Rows from block 10 of a small image inpainting model, named by matrix and row number. Each number is 50 + 12 x the weight over its row's rms, rounded and kept within 0 to 99. All counts start at 0.
Before each channel's rows are labels from the 100 images, of 14976, where the channel reaches its highest value: "responds to" is what is common among them; "peak on" is the class under the peak. Only what is clearly more common there than usual is listed. The data: made-up waving flags.
# conv: 3x3 conv (model.decb.0.2.conv.weight, 96x96x3x3, each kernel summed), inputs 0-47

responds to: upright cross; offset cross
peak on: flag
conv.3:31 49 35 48 44 67 60 27 46 50 55 23 37 65 22 52 29 25 37 55 56 64 38 43 48 55 32 41 49 77 20 52 48 50 45 61 46 58 41 49 48 39 41 33 44 51 37 45

responds to: red
peak on: flag
conv.11:54 51 58 55 48 52 54 54 53 45 73 60 47 52 50 38 64 50 52 44 51 52 42 68 71 67 59 48 52 45 48 43 43 39 48 62 29 61 54 43 65 61 38 54 45 50 40 48

responds to: upright cross
peak on: emblem
conv.18:40 43 40 48 51 51 52 47 46 49 48 29 46 66 35 57 48 23 42 52 45 41 32 47 40 45 48 44 53 56 10 48 45 56 50 54 44 66 49 55 40 39 50 53 39 45 60 51

responds to: upright cross
peak on: flag
conv.16:54 42 44 51 34 39 07 51 51 42 61 64 47 40 59 27 28 50 20 48 59 40 49 45 43 59 57 29 26 56 46 36 31 60 52 51 36 46 46 75 52 42 44 49 47 30 59 22

responds to: red; saltire
peak on: emblem
conv.33:56 35 45 53 54 59 33 53 38 43 72 35 42 82 48 43 51 41 45 71 60 45 54 47 49 52 43 27 29 52 37 41 54 42 43 40 59 68 34 53 26 54 46 23 27 28 36 35

responds to: ring; crescent
peak on: flag
conv.14:47 42 36 60 47 49 64 44 44 40 51 20 51 47 38 54 35 29 54 61 40 37 39 62 45 59 44 31 47 65 57 48 38 30 68 74 42 56 37 59 76 34 38 48 46 57 58 67

responds to: blue
peak on: flag
conv.79:39 51 69 65 57 70 45 53 67 73 61 60 61 67 70 45 52 49 32 46 48 35 26 47 72 47 46 47 55 43 49 54 62 38 59 49 71 57 40 54 33 46 25 57 58 48 61 58

responds to: saltire; white
peak on: flag
conv.17:60 43 29 53 31 43 27 56 39 51 57 44 41 78 38 22 53 41 34 67 71 52 46 56 50 50 56 28 22 36 40 41 42 50 35 29 59 58 32 72 39 66 45 43 46 32 60 27

responds to: white; upright cross
peak on: flag
conv.77:23 40 45 53 58 46 59 41 51 47 56 31 33 49 37 46 29 40 41 54 52 52 30 40 40 52 49 41 50 73 24 58 44 61 34 55 64 59 52 52 63 43 40 30 38 37 31 50

responds to: upright cross
peak on: flag
conv.84:45 57 52 50 49 60 52 54 45 00 62 60 63 50 56 59 44 54 27 44 58 66 44 51 54 65 48 40 48 52 53 55 62 72 61 30 69 57 48 42 54 40 47 37 57 49 65 50

responds to: black
peak on: emblem
conv.71:26 38 44 51 53 54 53 50 65 56 23 55 58 39 50 54 32 63 60 54 54 56 29 42 44 57 64 41 39 72 47 57 54 42 40 54 58 40 44 81 53 49 21 43 52 62 47 42

responds to: white; ring
peak on: emblem
conv.76:51 46 50 49 70 54 39 39 48 38 50 44 54 47 47 49 51 35 39 60 60 68 44 57 45 58 74 40 39 54 49 29 63 49 54 52 18 62 46 70 53 35 34 55 11 55 72 39

responds to: yellow; blue
peak on: flag
conv.74:54 42 40 54 30 39 22 55 54 44 53 66 49 50 50 23 35 72 35 54 54 29 55 42 44 64 58 26 23 44 50 42 49 51 41 44 38 50 36 73 54 53 45 44 47 18 61 15

responds to: saltire; diagonal band
peak on: flag
conv.61:31 52 44 49 14 47 49 42 45 52 54 59 50 37 48 32 22 46 75 52 46 62 40 52 41 45 47 42 16 68 47 38 37 53 59 42 48 50 39 74 47 38 45 59 51 49 17 21

responds to: grey; saltire
peak on: flag
conv.13:41 42 52 43 52 58 40 43 47 45 51 27 51 64 39 50 31 19 22 61 65 26 53 33 41 54 51 37 46 59 32 49 49 52 54 49 52 62 37 62 46 41 46 46 39 53 45 41

responds to: black; white; many stripes
peak on: flag
conv.1:50 41 45 55 19 39 35 50 65 43 52 60 52 55 55 40 44 57 71 54 53 19 52 40 45 58 56 20 24 55 48 36 40 61 39 36 47 50 43 66 60 43 41 52 57 40 60 21

responds to: grey; crescent; ring
peak on: flag
conv.7:58 17 42 42 41 50 49 39 59 38 37 71 48 46 49 55 44 48 45 52 54 44 32 55 40 71 91 37 35 61 52 40 52 48 43 58 51 66 35 48 49 54 30 40 52 44 67 44

responds to: red; saltire
peak on: flag
conv.24:36 50 37 50 26 48 20 52 50 47 57 60 53 39 54 52 35 50 56 36 58 44 51 43 48 58 52 29 15 73 53 27 44 48 49 55 28 50 40 77 58 34 45 48 40 54 58 20

responds to: red; green; many stripes
peak on: flag
conv.51:45 48 34 52 23 37 27 47 50 48 60 61 53 46 53 48 33 59 47 48 61 37 53 42 51 62 63 33 16 59 46 27 56 49 24 57 63 47 35 73 68 50 34 46 48 31 55 28

responds to: grey
peak on: flag
conv.65:54 48 50 59 50 60 49 55 50 50 45 53 50 59 50 50 51 59 56 61 26 46 17 53 48 49 52 41 49 59 51 48 46 58 44 54 48 44 53 52 61 51 49 53 50 46 56 44

responds to: many stripes
peak on: flag
conv.56:38 55 53 50 27 80 32 34 56 50 54 68 55 36 53 37 39 48 55 43 57 35 52 40 49 60 59 31 22 67 49 39 37 57 44 54 32 45 29 67 72 47 44 54 53 54 50 18

responds to: green
peak on: flag
conv.44:45 49 53 54 52 56 58 58 44 61 26 65 70 48 50 50 49 52 33 39 49 50 43 42 35 51 45 45 52 55 52 55 54 70 63 40 77 59 40 46 47 33 57 40 68 49 64 57

responds to: black; many stripes
peak on: flag
conv.12:47 44 46 52 18 34 28 46 63 42 55 61 54 44 54 34 52 56 69 53 59 24 51 38 47 58 49 28 22 57 42 32 35 65 32 53 58 50 51 72 53 42 43 50 52 37 61 17

responds to: grey; saltire
peak on: flag
conv.9:35 47 41 65 17 53 18 49 56 52 43 58 51 55 54 57 36 51 60 59 59 32 47 53 49 45 45 23 23 61 54 45 35 57 44 51 42 72 39 74 43 34 45 58 46 34 60 31

responds to: red; ring
peak on: flag
conv.52:32 42 36 52 53 46 47 51 60 46 64 57 10 45 47 62 38 42 47 50 56 62 44 42 61 35 34 27 42 89 59 26 72 41 56 44 62 40 44 51 47 33 40 50 51 47 48 38

responds to: white; saltire
peak on: flag
conv.8:54 43 47 58 69 55 12 46 28 39 61 36 29 75 52 42 39 46 21 74 56 52 42 48 38 39 56 39 34 50 29 50 43 71 57 52 52 56 35 64 34 61 39 38 42 41 34 38

responds to: saltire
peak on: flag
conv.81:34 52 30 45 39 59 46 35 42 47 39 37 39 34 45 30 41 48 65 46 58 60 38 36 58 29 58 42 39 64 42 33 33 63 37 35 46 47 43 57 35 41 46 36 52 55 52 30

responds to: saltire
peak on: flag
conv.90:39 60 40 44 14 35 29 48 49 58 53 59 53 43 70 56 28 49 55 49 49 58 43 43 56 64 54 30 26 69 46 39 36 49 39 39 41 52 37 81 42 42 51 60 39 49 49 19

responds to: blue; ring; crescent
peak on: emblem
conv.62:46 43 42 66 47 64 41 85 46 43 55 30 45 84 65 47 40 34 50 56 43 56 63 32 41 35 71 38 46 53 45 44 45 50 44 62 51 56 40 55 38 42 40 51 15 67 40 65

responds to: saltire; blue
peak on: flag
conv.20:61 40 42 51 32 68 32 44 44 48 57 46 41 74 70 21 53 47 39 66 60 34 48 50 40 50 54 22 20 44 39 36 46 48 35 37 58 55 26 64 47 56 49 42 58 41 60 22

responds to: saltire
peak on: flag
conv.63:42 39 38 46 36 41 23 52 46 42 58 52 54 40 56 41 31 41 42 33 48 67 64 48 47 53 51 35 23 72 44 38 27 59 67 40 42 41 43 76 43 35 49 65 44 66 50 23

responds to: grey
peak on: flag
conv.49:29 20 25 54 33 38 64 56 58 38 50 40 38 41 38 48 60 48 53 40 56 69 49 71 40 42 37 25 46 63 33 52 40 46 36 57 37 40 40 45 62 22 31 49 66 45 38 26

responds to: upright cross
peak on: flag
conv.70:51 54 29 54 60 20 51 30 36 52 50 66 57 47 20 60 50 49 65 49 65 51 48 56 51 50 45 45 52 49 50 56 58 56 59 58 49 42 23 45 46 54 58 52 49 45 55 50

responds to: upright cross
peak on: flag
conv.47:50 43 52 42 46 55 43 44 31 44 39 61 48 58 51 47 49 56 59 57 55 49 46 39 46 18 57 38 44 56 44 49 54 39 48 54 49 32 46 69 32 44 07 51 50 55 61 28

responds to: black; diagonal band
peak on: flag
conv.30:54 50 36 47 60 58 49 59 35 65 48 50 53 44 57 54 52 40 57 62 45 57 46 74 53 54 19 51 55 41 48 48 55 56 48 51 41 66 47 61 76 58 62 54 46 34 43 64

responds to: green; saltire
peak on: flag; emblem
conv.46:50 16 38 49 61 50 28 45 45 54 31 54 26 66 48 58 35 45 63 48 48 54 41 57 19 44 55 23 50 52 48 65 73 39 49 51 60 49 39 60 34 29 27 61 50 27 52 45

responds to: upright cross; offset cross
peak on: flag
conv.48:30 53 30 40 45 66 59 37 43 53 54 21 36 66 31 52 52 18 45 46 48 48 44 44 47 49 44 51 51 65 07 57 48 51 52 60 47 52 45 44 60 39 55 35 44 37 44 48

responds to: ring; yellow
peak on: flag
conv.5:38 35 34 51 37 48 55 51 49 24 45 43 13 56 50 55 49 30 50 51 28 43 57 49 05 51 80 54 43 47 44 48 43 47 36 38 66 64 33 57 63 39 44 50 71 47 46 50